{"dataset": "single toy objects rendered from many sides on busy backdrops", "image_size": 64, "cutout": 0.4, "encoder_activation": "gelu", "encoder_num_experts": 16, "fusion_encoder_norm_position": "pre", "fusion_encoder_bias": "all", "fusion_encoder_parallel_block": false}
Rows from block 5 of the image encoder of a small image-text matching model, named by matrix and row number. Rows with one number within an expert belong to one neuron, the router's apart. Each number is 128 + 24 x the weight over its row's rms, rounded and kept within 0 to 255. All counts start at 0. After the name is the row's rms in percent of the matrix's.
Before each expert's rows are labels from the 100 images, of 14848, where the router gives the expert most weight on average: "responds to" is what is common among them; "lies over" is the class under the peak. Only what is clearly more common there than usual is listed. The data: single toy objects rendered from many sides on busy backdrops.
# router: router (encoder.blocks.5.mlp.router.weight, 16x192, trained with AdamW), inputs 0-191
# up: expert up (encoder.blocks.5.mlp.up, 16x192x192), inputs 0-191
# down: expert down (encoder.blocks.5.mlp.down, 16x192x192, transposed), outputs 0-191

# expert 13
responds to: snowman
lies over: part in the main colour
router.13 100 [155 130 119 134 119 119 155 165 156 129  86 115 146  99 102 143 108 152 151 140 139 124 112 113 151  97 124 127 149 107  68 161 115  76 153 134  96 116 110 138 100 105 114 138 180 171  83 120 153 157 143 125 128  98  99 154 134 113 176 124 155 113 122 174 161  80 108 144 150  87 117 112 167 106 156 128  94 129 146 125 107 108 170 118 126 153 140 163 121 126 147 123 108 125 133 119 179 137 144 120 144 106 125 102  90 117 133 138 114 120 171 167 133 113 121 158 147 152 137 123 132  98 119 122 112 113 127 104  85 157 126 126  87  88 128 136  55 110 157 126 146 147 142 108 108 126 126 147  99 170 145  93 149 109 117  84 155 106 155 143 103  77 120  90  83 132 136 135 111 151 136 107 114 106 123  98 145 138 124 136 137 160 100 155 144 113 109 119 132 113  90 105]
up.0 087 [113 115 121  77 122 114 141  90 115 133 136 126  99 124 156 120 108 150 119 115 126 119 142 133  98 143 135 126 114 147 164 149 140  97  95 154 155 116 137 139 176 165  89  77 150 147 122 130  98 144 147 174 125 112  75 118 108 131 153 115 117 117 122  80 114 170 129  99 140 154 134 138 119 151 188 135 151 109 148 148  74  97  96 128 147 162 121 107 100 119  79 110 134 111 159 144 157 109 104  79 140 115  98 140 103 150 133 151 122 138 134 116 118 145 146 100 167 117 112 152 129  96 119 121 113 137 124 138 130 127 111 141  94 126 164 132  95  82 100 117 127 163 162  75 136 143 162 100 113 155 101 164 120 121 109 121 140 131 175 137 173 150 114  88 104 158 100 117 171 137 108 128 179 116 126 104 124  88 107 159 105 121 162 127 110 168 125 121 159 123 127 134]
down.0 088 [127 158 156 173 140 149 109 148 145 178 127 122 144 152 126 106 142  91 159 109 116 137 163 120 114  87 167 143 117  87 176 133 143 136 134 120 136 168  89 147 109 129 124 123 167 137 145 132 138 118 137 128 132  91 147 116  90 127 145 133 113 167 124 148 112 137 121 146 172 102  83 133  98 128 163 144 137 132 141 140 127 156 131 117  96 104 146 114 138 129 117 118 160  92 134 165 144  98 146 123 184 122 180 155 153 100 125 113 123  97 112 139 140 102 130 136 148 118 111 127 107 110 105  91 110 124  88 207 141 155 139 108 155 111 119 165 132 105 104 159 154 102 152 133  76 107 108 115 118 142 190 117 138 159 118 138 136 119 148  86 144 142 111 164 126 155 160 158 159 171 141 106 140 120 146  90 117 144 111 128  98 163  86  99 141 115 126 127 161  90 135 121]

# expert 15
responds to: sofa
lies over: part in the main colour
router.15 086 [167 117 140  92 138 118 174 115  87 117 116 107 108 142 116 127 107 154 100 133 102 142 139 123 127 139 135 133 159 101 114 139 126 189 130 152 117  98 155 164 129  92  77 157 127 143 123 124 114 121 114 111 127 142 101 145 116 150 107 136 148 147 126 116 160 178 142  87 129 130 147 184 158 135 100 150 120 151 144 150 136 139 101 100 116 135 155 113 103 152 134 139 124 125 154 166 124 144 134 137 106  92 165 123 126  99 106 150 171 118 132 113 151 142 150 130 106 140 137 174 126 133 161 162 110 135 105 137  69 117 112 167  79  77 132 168 109 119 137 119 116  83 105 136 138 150 114 141 159 155 132 152  88 125 158 150 166 170  99  97 175 139  70  92 123 148 132 138 159 100 123 153 164 136 131 134  85 117 142 101 114 143 145 117 118 132 153 130 160 148 105  80]
up.0 088 [101 123 142 108 147 164  55 116 144 143 107 133 121 113 145 101 147 147 136 168 144 121 195 141 131 141  63 154 154 149 132 100 133 125 160  98 106 112 106 142 155  97 121  95 112 118 112 148 126 139 168 174 127 140 164 125 114 136 141 132 141 160 110 149 106  96 131 165 126 102 122 147 136 161 147 157 189 122 140 100 129 140 146 150 129 118 118 100 110 120 101 117 154 121 105 134 120 119 101 113 117 158 108  75 138  94 118 167 101 103  97 123 136 153  77 160 130 119  91 120 111 125 106 117 127 107 126 126 140 109 150 114 123 155 133 174 141 142 120  99 106 150 173 127 127 109 176 120 121 132 101 161 157 134 143 131 149 121 131 118 145 143 184 146 117 181 113 165 159 156 158 106 126 101 127 111 121  71 158 123 120 137 126 101 143 128 180 140 152 118 147  97]
down.0 096 [131 101 110 149 143 109 147 149 108 113  94 120 116 112  83 117 182  79 124 154 106 104 191 130 108 100 134 139 129 107 113 115 110 129 133 137 122 113 104 156 107  66  63  91  96 183 102 143 130 114 163 130  52 124 134 119 150 149 148 156 129 154 103 107 126 161 108 123 165 108 102 144 124 104 111 147 119 173 131 123 101 160 129 125 173 143 112 145 111 116 158 152 157  96 124 152 163 160 141  81  97 128 126 151 100 122 128 122 139 132 158 114  77 135 136 136  82 140 168 167 116 129 180 144 108 119 160 166 126 164 144 131 156 117 127 113  98 127 114 110 125  96 128 138 131 100 119 131 112 146 123 174 134 111 145 151 138 172 132 177 123 106 160 159 145 140 152 128 110 124  91 142 110  96 119 151 140 109 124 131 116 120 122 136 126 135 125 114 123 149 123 132]

# expert 8
responds to: ladder; pink
lies over: part in the main colour
router.8 116 [134 140  84 130 158 149 110 102 146 146 150 107 143 138 117 147 129 136 102  86 158  70 130 162 141 127 131 121 131 106 126 114 118 136  99 155 103 118 109 111 132 125 120 127 120 116 131 121 130  79 117 129 151 143 120 120 176 117 156 189 154 117 120 168 140 127  95 149  79 110 189 118 144 145 125 185 104 165 156 131 151 123 121 135  98 115 144 134 130  78 103 128 133 158 174 125 147 103 118 137 135 143 107  91 144 143 117 155 108 128 195 148 152 159 116 171 124 103 140 130  97 113 131 135 107 131 116 114 107 163 119 106 114 152 128 144 118 126 162 114 116 109 110 149 143 161 124 153 157 117 139 143 181 115 110 127 132 148  94 111 105 185 155 133 167 148  80 144 181 103 126 101 121 104 141 114 170 158 140  99 103 114 112  72 105 135 105 142 120 133 170 121]
up.0 108 [110 145  99 116 102 122  80 123 167 184 158  91 143 141 172 128 158 116 133  81 151 130  88 142 146 159 165 145 133 153 129 124 152 128 158 125 101 195 137 122 157 112 135 133 110 135 149 129 175 121  71  96  80  89 155 140 137 162 121 140 103 130 118 134 132 150 106 126 102 132 123 104 107 125 108  96 112 137 155 140 101 144 159 144 146 146 104 132 151  89 135 117 132 137 168 105 119 147 170  96 134 128 151 124 116 100 125 142 143 124 137 118 146 152 129 150 119 162 123 119 123 135 130 160 150 132 145 115 123 132 142 138 178 101 152 136 115 156 153 155  96 127  80 128 107 102 140 144  87 112 151 112  76 186 124 140 148  93  79 108 136 144 125 153 142 130 127 122 129 120 113 131 137  99 160 160 135 138  59 151 105 140 129 100 125  94 118 116 108 176 147 162]
down.0 117 [143 105  93  94 101 152 152  97 147 138 124 146 128  81 132 127 121 115 145 133 139  77 123 148 114 100 129 135 152 174 126 129 126 119 131 129 137 125 100 145 162 104 159 161  96  96 156 100 130 160 156 145 141 103 131 108 120  83  81 149 154 146 108 137 145 118 156 160 179 128 147  93 135 108 118 138 126 136 100 137 168 127 118 105  84 150  98 176  96 129 121 131 130 159 108 135 135 152 122 145 152 124 106 109 108 103 109 114 165 143 133  92  70  92 105 123 159 164  93 109 163 146 108 133  95 129 118 144 141 157 113 127 124 143 116 119 137 146 111 151 135 115 101 139 110 160 151 134 139 106 101 144 149 117 138 112 142 167 142 119 115 200 154 159 115 110 108 142 150 108 183 150  89  83 129  79  82 105 149 130 174 146 158 150  96 118 125 112 136 105 144 109]

# expert 4
responds to: green
lies over: part in the main colour
router.4 111 [142 136 148 150 128 185 157  97 109 148 121 143 125 155 188 116 129 129 131 112 101 112 144 160 165 145 124 113 137 119 167 137 131 124 145 169 104  98 149 155 139 140 118 139 105 120 104 104 150 148 149 114 148 144 158 145 139 130 163 164 148  99  90 111 148 149 113 105 123  94 163 133 112  77 138 114 159 155 106  98 111 145 135 144 128 120  81  67 129 110 123 113 126 102 142  84 150 122 112 152 145 123 145  94 140 115 170 133 132 124 166 118 143 146 110 140 151 142 130 142  74 133 165 120 127  92 147 142  95 163  80 136 101 116 132 113 106 139 129 122 116  98  80 117 127 131  90 144 110 137 105  87  98  83 149 172  87  98 152 139 138 155 118 107 114 122 143 173 165 158 123 135  98 114 126 130 134 173 138 130 154 125 113 111 175  83 106  87 135 165 136 117]
up.4 103 [110 125 110 137 114  96 130  85 145  87 125 148 107 181 122 145 133 121 136  75 132 163 174 128 140 120 114 133 115 150 108 159  96  99  97 127 148 121 151 155 112 134 123 129 126 121  68 132 131 120 136  98  92  95 116  96  87 115 109 132 116 131 119 164 176 144  64 131 111 142  96 139 174 160 106 113 134 111 143 109 156  93 124 141 110 146 135 134 113 144 102 119  68 173  80 125 127 130 123 155 113  82 116 148 147 121 112 127 128 156 100 141 111 141 148 139  99 184 121 120  97 119 162 110 164 105 121 137 139 113 155 146 135 138 142 160 152 151 110 117 110  88 113  97 157 135 109 116 128 160 148 139 118  95 123 103  74 112 169 118 127 135 121 146 124 128 163 200 131 181 115 139 131 137 114 104 137 155 140 131 148 133 111 114  98 119 131 154 117 142  81 109]
down.4 100 [108  87 168 113 128 158 137 181 128 175 143  51 145  96  95 165 107 127  88 117 127 129 118 152 125 121 111 121  66 117 150 142 142  90 104  78 133 115 144 138 156 132 130 147  85 142 170 133 167 144 168 121 100 136 150 126 139 159 125 100 133 117  90 159 150  94 169 132 100 138 186 110  91 109 153 115 139 141 133 157 147 125 126  90  94 103 156 108 119 121 124 116 167 109 148 110 100  97 147 144 116 125 115 141 102 114  83 133 143 164 111  96  74  83 115 133 166 143 153 142 141 128 122  92 126 146 149 120 160 124  99 155 148  95 119 141 147 139 117 133 139 120 146 123 149 144 119 120  98 102 125 120 149 136 160 119 108 125 123 125 138 117 155 163  84 154 135 115 131  95 126 136 106 147 137  92  90 122 124 121 112 112 100 149 141 124  99 146  90 123 136 161]